Weights of a small image flow-matching model.
Model: 6.62M parameters, 32-pixel images, arch dit, activation gelu, moe top_k, num experts 16, patch size [4, 4], layers 6, width 256.
Training: adamw at rate 0.0012, 19800 steps, batches of 384.
Data: 395000 training examples, 19.2 epochs.
Rows from expert 8 of block 3, named by matrix and row number. Rows with one number belong to one neuron. Each number is 200 + 30 x the weight over its row's rms, rounded and kept within 0 to 999. All counts start at 0.
# up: expert up (model.blocks.3.mlp.up, 16x64x256), inputs 172-255
# down: expert down (model.blocks.3.mlp.down, 16x256x64, transposed), outputs 172-255
up.30,190,203,199,204,205,198,204,200,257,198,202,190,0,188,198,192,210,200,161,195,198,196,161,204,164,159,206,200,199,205,199,200,202,197,198,205,200,199,191,204,199,197,196,197,232,207,200,128,201,200,200,208,198,227,201,199,200,269,210,200,200,201,198,199,200,254,200,200,208,200,189,200,198,201,190,313,183,179,196,204,198,194,24,200
down.30,198,199,187,199,199,203,200,200,200,195,200,200,396,200,190,200,202,187,199,321,211,200,201,200,200,204,128,200,200,200,200,197,198,194,199,213,200,220,200,200,199,200,201,247,200,201,203,175,190,202,200,190,200,214,198,201,188,206,201,200,176,199,200,342,208,196,199,208,201,305,187,199,200,216,198,118,199,204,201,214,200,202,29,201
up.31,196,203,200,197,200,200,216,204,199,243,198,197,114,174,204,200,201,199,201,204,129,196,217,87,202,120,199,162,162,228,200,199,142,199,201,203,189,201,191,195,196,199,191,200,209,175,196,200,225,193,198,200,200,280,200,199,198,200,237,203,197,202,196,219,200,204,210,202,247,68,196,249,198,197,150,203,199,89,199,242,210,196,187,200
down.31,201,200,200,202,208,200,254,200,219,195,201,199,213,157,204,167,201,199,167,196,230,200,174,241,180,187,183,199,224,200,223,125,202,217,205,201,199,200,205,197,211,206,227,191,199,199,157,215,200,200,198,166,183,391,210,194,191,214,200,204,213,195,200,263,207,202,191,198,196,212,184,198,200,198,202,224,218,201,199,204,200,204,199,201
up.32,202,198,203,263,197,307,199,201,199,198,189,198,207,200,209,201,201,195,185,219,208,203,188,200,191,209,197,202,200,214,201,141,199,199,192,207,180,200,198,199,189,203,201,158,242,198,190,182,205,205,198,203,201,201,199,210,337,196,157,199,186,202,192,202,205,193,200,203,199,209,200,201,198,200,203,202,201,204,195,194,106,196,200,204
down.32,204,200,199,212,186,217,219,211,202,200,183,195,176,198,201,186,185,211,199,194,200,218,195,203,196,158,219,205,204,203,195,203,200,201,179,200,211,210,200,205,228,201,195,177,195,200,204,199,198,199,239,196,210,193,200,202,217,250,206,200,194,220,200,195,211,200,200,211,330,191,206,203,207,292,201,205,198,205,201,200,273,190,188,240
up.33,202,196,200,200,193,286,200,199,158,199,200,196,202,39,201,201,200,281,202,198,184,191,201,215,199,210,198,200,240,163,195,200,289,287,203,201,227,203,202,201,194,116,195,200,199,201,199,151,198,200,204,196,200,196,200,123,201,322,194,176,198,201,270,200,200,256,183,198,244,199,200,192,215,200,176,220,200,179,194,242,131,209,197,200
down.33,197,197,192,200,205,147,201,189,209,199,202,199,172,200,200,179,196,197,327,212,204,198,200,179,200,188,213,201,202,200,198,216,194,200,200,200,200,189,198,198,197,181,190,200,77,207,197,201,200,202,202,202,199,225,207,199,192,203,196,198,192,199,200,198,201,190,186,204,235,202,199,201,198,189,250,99,197,202,195,249,214,200,197,205
up.34,192,202,200,195,212,198,200,199,191,199,200,202,198,374,198,203,199,245,211,154,179,198,202,180,204,209,201,214,243,200,200,200,115,218,200,193,193,201,190,199,198,199,140,200,200,178,216,190,201,198,199,197,200,202,200,191,282,200,199,201,155,213,204,213,200,198,199,199,221,200,203,208,200,182,199,211,200,177,208,229,234,170,201,200
down.34,194,202,176,185,200,183,221,202,199,211,193,197,201,200,188,201,205,172,203,175,201,203,184,289,157,200,198,198,213,201,278,186,200,191,198,197,210,205,209,199,202,204,201,204,200,230,201,203,199,201,194,200,196,255,200,201,185,149,203,200,196,204,200,199,199,193,190,200,178,202,193,262,192,199,201,201,202,175,193,191,200,226,207,158
up.35,197,205,200,200,213,198,202,197,203,200,200,204,196,204,211,190,227,301,205,193,163,200,200,213,201,202,202,221,202,211,70,196,250,203,202,203,172,200,197,197,191,55,200,201,225,199,200,166,220,200,200,186,199,208,223,198,202,275,201,198,201,200,199,200,208,201,200,228,200,190,187,195,210,199,211,198,196,198,200,252,209,199,186,159
down.35,213,201,200,253,276,203,192,200,208,191,201,199,200,196,210,200,202,200,200,335,204,202,184,222,190,200,203,199,201,201,200,197,198,199,200,201,199,203,202,201,280,201,197,201,200,200,203,200,200,201,199,201,200,201,203,202,186,201,202,198,201,200,200,199,198,208,198,202,131,202,192,198,200,227,199,200,198,204,200,202,200,198,201,201
up.36,204,200,200,199,200,212,200,158,195,199,218,246,201,202,200,200,202,305,198,202,201,199,220,143,202,228,175,118,201,196,198,201,241,200,201,201,217,209,202,200,251,201,200,186,200,199,203,141,182,194,195,200,199,204,201,204,200,200,264,202,188,200,275,203,200,201,199,197,199,177,210,198,200,194,260,200,203,170,195,204,194,214,202,200
down.36,198,203,202,183,194,201,200,174,202,296,198,200,203,202,191,197,200,209,200,222,201,201,218,200,170,199,207,200,199,192,180,201,204,157,198,200,199,269,203,234,117,205,201,200,204,215,172,181,165,201,199,199,232,201,183,199,195,205,204,199,188,207,200,240,201,204,195,202,188,202,202,201,202,234,227,192,203,204,199,201,179,234,198,195
up.37,198,199,200,198,199,319,196,208,128,197,200,215,147,90,188,187,200,200,200,198,191,158,221,200,217,196,200,202,200,204,196,182,230,199,199,203,202,200,198,149,171,199,193,201,235,201,201,200,259,199,265,195,201,230,201,199,200,200,193,197,168,193,200,206,202,191,185,201,251,164,196,200,200,211,204,201,44,115,185,207,155,207,191,200
down.37,300,201,196,200,201,151,122,198,200,198,204,189,198,202,204,238,137,199,200,198,202,208,200,253,200,199,277,199,203,197,204,200,157,202,200,199,188,198,198,240,201,191,181,199,203,205,201,200,194,200,198,221,296,201,214,200,196,206,181,197,201,206,203,201,186,198,198,202,218,59,188,200,200,199,199,200,199,202,197,201,207,266,165,200
up.38,206,200,200,238,253,196,198,201,200,212,212,200,223,203,202,201,187,250,201,198,179,192,201,214,200,198,202,119,201,198,197,201,200,197,205,201,202,178,209,192,204,200,259,171,200,199,196,198,200,201,129,211,201,201,200,183,199,200,228,200,202,199,206,206,173,203,195,226,251,197,195,201,203,207,196,196,200,101,201,289,188,202,162,199
down.38,200,200,201,199,242,190,200,201,202,200,157,189,196,240,211,199,200,111,212,205,202,208,191,201,196,199,195,178,198,199,190,181,217,207,203,196,199,200,201,200,213,204,200,199,201,198,192,195,177,200,195,199,203,200,308,198,184,201,197,214,198,200,200,201,208,200,198,200,282,244,201,199,258,200,199,199,202,199,194,200,191,199,199,195
up.39,182,197,189,201,190,202,178,163,205,167,217,200,200,327,199,259,196,295,199,189,190,200,204,199,172,203,192,204,130,233,199,200,200,202,201,193,197,212,200,201,266,168,219,206,145,202,282,142,199,198,205,202,200,199,198,200,248,209,118,209,201,197,243,200,199,203,195,207,218,194,196,200,200,200,214,206,194,149,199,156,200,200,177,199
down.39,203,202,200,199,198,215,158,213,198,201,187,185,157,205,198,155,199,216,199,236,214,189,180,199,225,191,203,240,183,219,202,240,199,201,198,197,201,207,207,202,184,206,219,200,201,190,284,201,197,201,198,186,200,200,141,201,200,199,117,201,190,200,200,200,202,210,204,197,198,255,187,217,201,314,168,298,202,198,199,199,201,200,199,201
up.40,200,207,201,198,199,198,200,198,203,201,198,201,167,199,210,201,199,197,213,263,200,199,202,199,191,208,200,236,196,190,201,162,201,222,175,202,207,198,179,227,203,200,204,200,225,201,156,39,163,200,205,204,247,51,195,253,276,199,209,201,206,201,199,210,191,198,188,207,112,200,199,198,219,201,198,198,195,208,193,176,200,223,196,201
down.40,204,197,200,201,201,204,205,197,199,205,284,199,199,199,197,200,174,137,311,201,174,196,156,199,209,202,197,215,200,200,209,200,202,200,255,201,199,400,200,133,144,202,267,178,173,223,210,200,200,191,148,201,199,178,200,191,202,146,198,175,204,200,200,207,188,199,197,201,191,200,187,233,197,136,200,215,198,186,169,201,211,200,176,198
up.41,200,201,201,221,209,196,195,204,213,212,198,200,194,200,208,225,239,198,211,231,202,198,201,151,196,212,207,211,201,189,198,175,197,203,198,200,209,159,200,204,197,201,215,200,213,200,21,109,107,196,193,187,213,100,196,199,235,199,195,197,203,199,198,219,199,198,197,213,200,216,200,178,202,172,192,184,201,201,198,187,201,210,192,201
down.41,305,206,245,197,220,204,213,252,201,201,199,202,209,199,236,205,212,204,200,203,103,200,157,199,246,205,197,201,201,199,221,194,227,203,197,200,215,205,196,198,198,196,295,147,176,201,204,199,199,198,169,224,191,201,181,186,191,186,198,182,196,200,200,242,194,206,191,0,201,200,200,199,197,190,198,207,212,211,192,196,202,210,161,206
up.42,198,200,200,200,201,196,266,200,197,117,201,202,196,263,200,205,201,439,200,195,193,215,201,201,200,241,201,193,201,198,200,199,219,170,196,202,198,197,196,200,203,106,172,205,200,200,204,177,200,201,199,199,200,199,201,197,202,361,162,199,203,201,225,204,208,200,196,203,213,191,200,200,199,202,239,201,181,167,212,199,200,202,200,200
down.42,205,201,194,201,143,190,219,200,200,168,168,200,202,200,200,197,199,261,194,102,205,200,195,196,195,196,200,179,195,223,178,157,192,205,194,198,209,160,193,284,200,181,202,212,162,165,204,192,204,200,196,201,199,217,197,184,199,200,169,196,192,199,200,282,198,246,208,220,200,289,200,151,198,220,200,267,229,202,204,240,236,217,218,200
up.43,200,200,199,202,200,200,199,201,200,212,203,199,199,200,205,299,207,204,189,198,177,199,197,199,200,191,199,67,231,198,103,200,181,202,202,200,137,198,198,196,201,115,157,206,206,200,201,154,202,200,200,196,200,307,201,200,200,207,200,193,201,200,200,200,200,321,196,195,202,145,195,199,199,202,175,203,200,150,202,201,199,198,190,197
down.43,238,200,197,200,204,198,201,210,200,234,204,200,202,134,200,199,200,197,204,216,200,200,210,200,194,176,196,203,190,200,205,236,199,243,200,201,200,205,199,203,179,206,160,196,198,203,198,120,202,200,197,201,200,18,199,202,199,200,208,202,203,199,200,192,195,158,201,209,193,184,198,193,233,177,200,204,201,201,200,200,200,205,210,186
up.44,214,200,200,197,162,197,201,200,200,213,200,202,196,202,193,201,200,201,216,201,198,202,200,202,200,227,273,201,204,209,199,200,202,200,198,194,200,201,198,205,204,200,177,205,201,200,212,200,201,204,198,201,200,190,200,200,203,200,198,203,198,198,198,192,211,200,198,207,200,201,202,195,200,198,201,193,200,199,199,201,189,191,189,200
down.44,197,204,183,203,177,204,255,193,198,204,205,199,197,180,200,202,200,207,154,203,198,201,204,200,201,200,109,188,191,200,200,195,200,169,182,202,210,262,218,200,204,201,188,181,192,200,209,291,210,205,200,171,75,200,273,209,201,158,199,207,190,207,193,222,197,201,193,181,186,198,200,207,193,215,204,199,201,183,199,197,198,193,179,188
up.45,198,201,199,200,199,199,197,231,197,202,197,215,201,456,199,199,200,472,198,155,198,200,200,201,205,194,198,200,114,202,198,191,200,203,200,198,200,220,194,201,201,170,200,218,209,202,196,159,200,194,208,198,198,187,201,196,202,357,199,201,207,198,170,200,176,200,199,198,199,201,201,218,198,225,198,206,198,199,209,199,200,196,201,199
down.45,199,201,145,200,195,202,199,201,209,193,200,179,200,398,175,200,201,208,264,197,200,201,198,203,205,201,198,149,93,201,200,200,200,247,201,201,201,206,213,189,276,200,242,203,199,200,197,200,194,201,198,192,202,327,188,200,199,202,206,200,200,200,200,199,195,165,199,245,198,201,192,188,201,200,201,197,199,202,199,221,199,200,280,200
up.46,252,181,200,200,242,136,195,317,220,205,215,200,192,200,192,223,203,216,205,198,185,226,199,202,199,200,197,171,150,176,201,202,202,198,197,198,201,200,201,198,204,201,203,200,199,202,193,138,204,201,195,186,200,200,204,201,241,200,199,200,199,198,199,176,194,201,200,199,212,200,191,196,198,200,211,159,198,145,207,228,198,213,137,247
down.46,199,201,192,206,199,193,205,205,190,168,202,202,201,182,200,189,203,199,184,342,223,203,215,197,204,184,197,200,273,210,193,173,209,160,195,200,198,192,200,213,204,203,246,224,198,199,202,81,199,202,200,175,199,193,103,201,201,191,189,200,188,201,200,205,223,274,196,214,199,200,200,197,240,200,201,274,234,200,200,199,199,98,170,195
up.47,97,199,199,204,201,205,201,201,199,196,202,216,182,195,209,199,173,199,187,209,186,223,199,137,201,77,201,196,203,200,221,178,199,199,205,200,187,178,198,207,186,195,199,199,223,200,199,200,204,203,198,203,0,206,206,188,277,201,213,204,201,206,194,202,199,200,194,265,323,208,202,224,199,278,200,201,200,198,198,193,201,198,212,198
down.47,106,209,192,203,188,203,200,199,200,200,245,200,199,202,201,181,159,198,335,209,196,212,194,214,195,191,199,196,154,201,197,180,202,198,193,201,199,360,203,154,197,214,191,205,202,204,206,201,191,200,206,202,243,222,196,224,177,202,199,200,202,196,200,199,200,203,194,221,281,181,176,200,197,275,206,200,199,195,200,152,188,212,201,200
up.48,134,196,200,202,236,198,195,199,200,237,200,215,196,200,171,201,199,224,208,200,164,200,200,190,188,177,200,206,201,198,203,191,200,198,204,199,166,126,202,201,173,200,200,188,224,236,200,195,200,199,205,197,200,201,210,225,342,200,224,201,174,198,203,206,200,223,199,202,206,237,164,198,205,201,164,198,198,185,245,211,208,202,170,191
down.48,196,200,208,201,198,198,207,200,200,219,200,200,200,195,200,200,199,205,207,137,202,200,200,171,202,207,199,200,190,200,200,190,200,202,199,200,199,208,200,199,200,202,200,203,200,206,207,229,199,201,244,203,200,217,200,201,201,196,200,200,199,198,200,177,200,201,200,187,221,206,197,199,200,228,200,206,200,202,200,179,200,199,202,200